From a checkpoint of a small CTC audio transcriber: norm batchnorm.
Rows from block 2 of a small CTC audio transcriber, named by matrix and row number. Rows with one number belong to one channel. Each number is 128 + 32 x the weight over its row's rms, rounded and kept within 0 to 255. All counts start at 0. Numbers have three digits each. After the name is the row's rms in percent of the matrix's.
After each channel's rows are labels from the 100 clips, of 14976, where the channel reaches its highest value: "strongest on" is what is common among them. Only what is clearly more common there than usual is listed. The data: melodies that start on their tonic, played by one synthesised instrument.
# convs0: first width-5 conv, stride 2 (model.blocks.2.convs.0.weight, 112x96x5, each kernel summed), inputs 0-95
# convs1: second width-5 conv (model.blocks.2.convs.1.weight, 112x112x5, transposed, each kernel summed), outputs 0-111

convs0.15 098:171136129119110148111095129071108154140114133088048129134132145114157072084137122139121145122133162110046142132113099122155134121129084126097190124185141113104105172113089130173149117094125076147128174058135182125094089157067109120096117122079135131142122058110125163132040165129122102194
convs1.15 097:105165157131187135105119180104118104118115148139140163173132127120084087096088123093132172135180146114138093131151129041144138105170122099101069048114147120112143094141076109141170050100131147184111134076133171060155131129142064122133123172074092147139100161121123106185128145130110170116160123141176147081093154130134169154057133147126
strongest on: the note C#; clipping

convs0.53 087:130132160144113135180109112018130149200124176102052189123098151168120132063167133130127127139153144098095138113128127131115122142144102090136168127140072169140142139111099144103109026163123130188133081100182136104139115142143129104181136118084099114141142176079092153136162150136105116108
convs1.53 073:053191107106155080109062157101129087157118128136107098141079115088066160150096113113201114131169113159108172105178157097085135100134092117126104094129137112118131094143152145138078088146108110096080102097184170096135108130120066138074105155127130134084101074125102108136092143086074128114093111065107119124152176152106176141091145177098
strongest on: the note C#; the note F#; clipping

convs0.98 111:169106136137136190118130151155116179076083143111162115143108076144086161135132155080108113071162096074177148154136144047085149119102144114072098112101195160111084087076174117118111170088115063126108145121127099172141129104108089116165079146133095126097112169108128095153138109193118133142
convs1.98 114:152128098112101143115144130135136092142105108111124177129119113125126121181140094077143196133119133136131112135108083141141127145140138103110064143122013129097099140106162130113122100110122093150155075179141126073118123121224162122067161116201076142174081103095114092059102139194124098128103161147085079116124109149134082130165160170142
strongest on: the note D; clipping; saxophone-like

convs0.102 082:146118138158129131093106109075085167151123142121086149160111142170186134117118086165134094136114119106045166105133155192085162100106072095138168132104088125142142155111050100092156092087093106110051125109185182154172172100124119140099133101089110166135130125180111167130133175143102162116
convs1.102 079:125102096123107086175087165093139148116124128152095190107147123131176114059081156176106119099100077111137083119169165073111165114135100150112086075122128174115122118120144112160099095111091138137162159142145141094153060159134119147180132216048130110127136080081137099080127148143116070168092109112144160143139074081113114142081111178125
strongest on: clipping; square lead

convs0.92 097:104100143146145120147158165071123144103132097139173110170105169140164143100135069140115131109098192159108122215087125134127127117112087117088183026135119121135097180153154118145078114116165180084160058134142119127091082157119104104117162120123104127114119147133136199137081156179086125099
convs1.92 102:127136167140138088182123160058121173186158140143088071099115156129111145088079125064121165162178157119146147158159108077181143049111153092130076130098125112092093142123188076150151105082067110131159114159172061145092138110144112094104172109097146088101138169155099115101108119108104169116085132114161152107172137126138145128091100117169
strongest on: the note B; clipping

convs0.83 093:081156090144160146155131145108152123123173131035179122111120150105131151063116102061142090094131075117068084133132113099133098091126102112168113086128124135152120116155067084125116110111105132099090148140113164058123102087135154144137114107126111142168118091083127065120069086211083122151
convs1.83 094:056145092095114152097130207113100147114104098153104121117162143138126064077101096100147134168111149127104183155092109145184128153133138157153087145107138153127123132106135148097139105095097135169171086125160067147069182112154114121119130169091103154098179124171134147072165104138102039144111135106135150074104200178157132182152110177124
strongest on: the note A; clipping

convs0.6 100:144128098150108086068168199122089137105104117113119134108141090111160071138134131114128145172042106151112109066149210154152139148093101146117075108138088142088151166169101131156106066122126127173110121130115065144152162142090084093158105177121171173065144155115151112088084146139145125114
convs1.6 119:148122070139120096145120123140115093145152115116184097092112139169102087149098125152123099115142123108132132128113215157081061163085019163119169072123118173124119133115148123069117084146095091168133128100106147172136112121146102190114075099145103073121132079047153142124066144148108147180135127139131080144158128150139101181136141161110
strongest on: clipping

convs0.63 080:168130133141144140091134105167166099126145136140165126143132127121121152077102108184076119112121106160053118146127065126119118162108091146090072077138159147127102131086151072132109097086118132134124104176091128186082161119159161050134149139099124129118098160118081156114066096220171142070
convs1.63 070:107156139117143126109073136110151131120130137170123105136164128211097112096140132064125195103162150115134103149090080095096182138141162122102113117197117137107143134115146049165124143066086148067088148080125125184116134128128155155146187138150086103134145097128091129140142065136113142093093141176128160060199094127101087066117087127144
strongest on: the note F#; clipping

convs0.52 117:072128127139204166158075081096100134127127145120129094114075077136109102156163106110141118101197144184134180151142115091128121116154134134113130143047132127108122128141111154029137171134109103097161036125126174132140116150115205093121106131118073094072148140135134125129154091128160124107
convs1.52 123:165157115121129180112112115123106071101152154169128125065105112118197148088090079086160091125096106126133152124054128179110182147078140128135098125118083159136126085129149113124072118125116094119130054106150118174127063091122171159119108094178095134171151122109126156136162127113125144081087121134042121138191101113141099136147200091082
strongest on: the note D#; clipping

convs0.20 123:124141127163143128174132170122108114140135130109030153078117108142143171135119157100101098079104123182119011117108132056112129169158157124146087178164148118120083124150068173135098105123089107135113134102148168154111144140124107172112136175126153161206112107100083112140159096109120099169
convs1.20 126:124145099108139143102183110161112158125110134074171064099147155087060131087140086041173111132105195109139087136106038133133156093161127109157204061132118146072104120115125157152151122139110052194144138115149116197129170114098146149105121097160124131120164105119060140118105120141159130124101129120118129160114111123132115162115071107134
strongest on: the note B; the note E; clipping; saxophone-like

convs0.69 103:126129176100128107094125113108127137109151116118119167181110132130101143113054148097156147117127130172128121142080112156185133158115138092109058139156158144143113115162169108164136130175106126149093164094081164114097112130122221149199058084096103152104143092106104174167079119209096106171
convs1.69 102:090088136094142133115104150172129133116125116143152176121127117152097121154106085025108162173132123114110179130097177128211118176071086174121129138136083129130153142122095178086106117052075116124094144115106087143089217097074114149089147133086095115170105109137168101169156080116136162085130114106169122125159150086123140108141102147107
strongest on: clipping; saxophone-like

convs0.76 109:156120152111164132107157149131125140113126123142152130184103208174177107118049103151138124119086084121120114147125181145130140096119125144105069095167072172153081114129084091160136087129083117151124111151174134083131133147143176022138208131104127085141145109090109127104094101174125116089
convs1.76 103:148098142118111079128106127127169113156131141133128101150119129243098101097168128140107147094139158106145088133074132135134107179116061149126106100111092176141136140121154122076101104132081121091154133117167160188136111119119116138160061144097149091097211075140124175139132053118150130154138137074183152116219141157112096145156079131108
strongest on: the note F; clipping

convs0.88 105:146132109105150163181100086113151123155130121109044125127132011126137105061058133042123163122119162138116139146114126154136147090162109163157040144162162143127137098116181118152122143100151113180116173124111104129071115110101184151111134112115106135117163093139133156093104099110107119164
convs1.88 096:122128116098210130093151172185126145105060114197122148156075152125100093104069100127121126176182173109121134131102124138151117165110137116167147107113116100089115107107075126112154103084154128173140139109106140091176144084169113166158113139092052098146176169125128192071112118173120090052107119136164086111137121134125146078163079114116
strongest on: the note D#; clipping

convs0.5 107:136100156087167101092164137118128120145135161138106066132097150171176134149080125154126124138090163163166060122152103049131138094130146132103099106066117151117126127139028107059092123095137147142091089141132105126175139118110175062153159140090094133120199118112113104166102143154114128193
convs1.5 120:180141127135073138144172152057104128105111137111133107111139189156117093119100153086145147108115103107129156141073143154182142147141070141137137156085073150117108159105178160107109075126111158123150133135151074167089147147105105165152101161047130068094159159113096152128182121077141070078105092130093222152152135091136170170120112148142
strongest on: the note C#; clipping; tonic: C#

convs0.23 106:097169137128123158142174135154101135120117134173105100158109125121158107169152143142165140069196127129089197042127157116204120164109118105125145098055108109098147180133092187091123078124084091107121116086115144089145117109165129115109070131174100101135071135142125086123081137153155101178
convs1.23 120:160125072149089167078110132150116113108124134115151110160144165161171140107127173154123087136115084098138134146098126110064181147105109127127089115095076141145080121118146162117097123178117113177152125110154071128192128108116068151154091203164115106066155101202184160135083061069129100154115184110149119175119103093124153107122173145151
strongest on: the note F; clipping

convs0.36 110:158140117138107170103095063148121123115122105141146138105113164150124146134139135105148069148132133036152161172115135136149131108074069133108193081166119125134088144097179174149120127123161095139128136136170115117147168163101094095137094137125054079049167144170180154077073178092135148129
convs1.36 097:098104143076162077133094159109130117154180131154096155153145111138102135110079143075139089108164094121140091117167124163099186121182127103156094160156097124085154060129136099190120099142065145185153133143117220121108115155182078128079102090115117158159168164119066102136100163108146154118108199164121128100172115131130072129127133089123
strongest on: the note C; clipping; tonic: C

convs0.51 108:127127177100182098078153118086118129142107114130156153038118128107178137110141108152085089138096111102109095135072095137096116109132101113149171137092108134131082126116046138101135092115166102111186065135131072130155163130126069098130091180082095161129091130121110062166062162161129111122
convs1.51 115:085125107130126112169074142111133159148148117186188129119138133148094143100126123112137137141105111134116082110166155138091121103106092161112058112133103160120110164118172170137181061102138119194155125115088113151064146114140054150112104076081071099076051122153157119111073149093108095114101151109101140142209092096162139185145086124136
strongest on: the note C#

convs0.85 112:229137097144111124118135140082096160142090152163104112169148148121129090147153165178125133142097115113132091094133124079136152145176103113063175115073093107113166144133145181067106107072116123143071144182157139138167125133152122104163095131094140078117150176117196102095194161091145134101
convs1.85 119:072103143131191136131148071079121103135140102079142091114120113102129115110092150156157105095148095092141062094111129092158095146153140089128142130126108143086098159127089120143110108141121118104164097136169185120102135144063108147063109050085124090096110034118095034098163126065154102155109106100146164114145116139104130178106172149133
strongest on: the note C#; clipping; bass guitar-like

convs0.108 092:114088083146114070206112111111142083179084143128115138101167143115104077109138122142105133107146145134175126067121127128100163091148136118114128108163104092144047131091150132191139100167116115106179157086113152133078136125083099056142124079099194127108152105156069095103110125050134135107
convs1.108 090:161143093143113093129119133112126096070145129095115143157107086108107098120125110143133202157134114113107177123082081104118122094121098126107201086118134119090145168109078143100070151099175126183157125108152137132184116121174107113148101096226122107151102070091139103131092184111137151132128181165113158139066197128122142111175119040109
strongest on: the note C#; clipping

convs0.74 100:169106131152083167104109132100122110127132133102092193050132137144130153139128122134147084119124098097159220236132176120108119128116139111085127131152141152095053129145170078175183175092069112164107119084137139130127124131110072128133114090162192132105163133130092093139114132169136129128
convs1.74 111:146129111136145110118092169170119104138148116122056082088099105108140107129119090095112174083140097117169167105117064141159117128041141142162090135152151146177070143121134150119056111106111040107161102148133151125106085121168165108138142054143146167223078130092153097142141145186116119129115114123153100075103147154127114105170165137126
strongest on: the note D; clipping

convs0.58 096:141127056126083122137121104089103155081078112143112144097088110109182092151099158065181095127184142105179196100137106151169144161114075157132097167119096100166155175102134166116152143176140164059131094143121128109149102127133121139034110116174115113123135164142111196167138120126135112145
convs1.58 095:135044095135110162089067117176148101128157100132102145106122148167151151171128166152065108098125109095077145108146159113125205143130149128105148100117186093086127098098072120106101112154079174100154121139122109151146109092138107066093093203166164168114167106114085139126073126110117115131126076107083094158076137121128075075148138075117
strongest on: the note C; clipping; tonic: C

convs0.12 102:155151132136123161116081063142160129160145104116071153104132124100189151096110104122102158072093118048082225143157131128126154106130131123206125132114169115123114123152108099127150146154142145169164132111119158138118140133103084130139162089114150082172057095136158105195155068165174150098
convs1.12 098:144143131121151158132174178109115149187095161160029184125130096104174059109138133170136216092170071149152100132092133148130145105059107144117128148071137173122105120120126125104078078107134094156125144106083137117157061129158143101153128113112124188142123102153172185121123101168090087128097133087157097099150118144157161114093163137127
strongest on: clipping

convs0.68 098:132120129133121136088160169115143153119128162120049112069116122107157095075172136164101097180108139093104187153110162125066173068080156172141123109104125162145136096151159081117142096111128077157100164125129126173070119067133132133104075096134198100127147156092100143155159109160130162062
convs1.68 090:110115165105135089146167149121157114107126124102143160081101111077073068114136058125135139157152101115128100132064134092085157126088075149151070080078152178104115079122093179081064105131116120142172102131169144110152074121156163120134140089151098151068097089083210125144139095164100106139090143148180134150126164112086099117136114166107
strongest on: the note A; clipping

convs0.34 118:086082141110097106001144083121102154086135119091123117129101112094085121131149113164122132183119057071184138071102184178147132163147096107142168080151117116124124128127111199152075079172119115132128130114106116129121149140122085151166192136122128145083121176132149108134147126113137123165
convs1.34 109:153111105128171092187088163150117113121131135119143177099153103095140147136050113179162123102117166133134134140162159148022140148115074117126167123194146150141139119118166129111098094187102148164148132167163148126126120079161160142071071057126159085087130089070087081162103116125085091163148101139100122178146147149143139106171147155104
strongest on: the note F#; clipping; bass guitar-like

convs0.105 113:069153135120110121099170137119104070120119085140039106029144113115118134178129179123124140108096100165145130087148142006076117132136104086116159154116083153145114105120093074155103120098169131090165124145082101131108134110128162165157101135096097128149162157116135110093143112161118122169
convs1.105 119:111160072129135167093164120153156132143145118171093099115112176094162140133122090151133053149096134112133151123105116146146142107102067129160136116163116160155153122125095161142094117143106080200132171150142134124082079094142160186130125083193066122088069194083062181112153104084131137095134141136108210191165125119159122130149156138133
strongest on: the note B; clipping

convs0.48 104:104124097163150118149141118117106130116139120124209114165135112164156158107123104153091120091087100138109144157175131127150184131134120127106078113104160097110113101176074156081155172066171128094153102071122103145088184139113117183125181169156070129149064118159134150143103116027152153089
convs1.48 101:151162123141148197155122147114128187202138140119154167097135112169145143084147144139069051134141185136116138148121106076099139093086141127131074145131084139158128158139176138116180112114122080156137095114118070152038125123163084118159114100163073132153110112070114162143084085094127136107115142108157099147156110122118096109121151023122
strongest on: the note B; clipping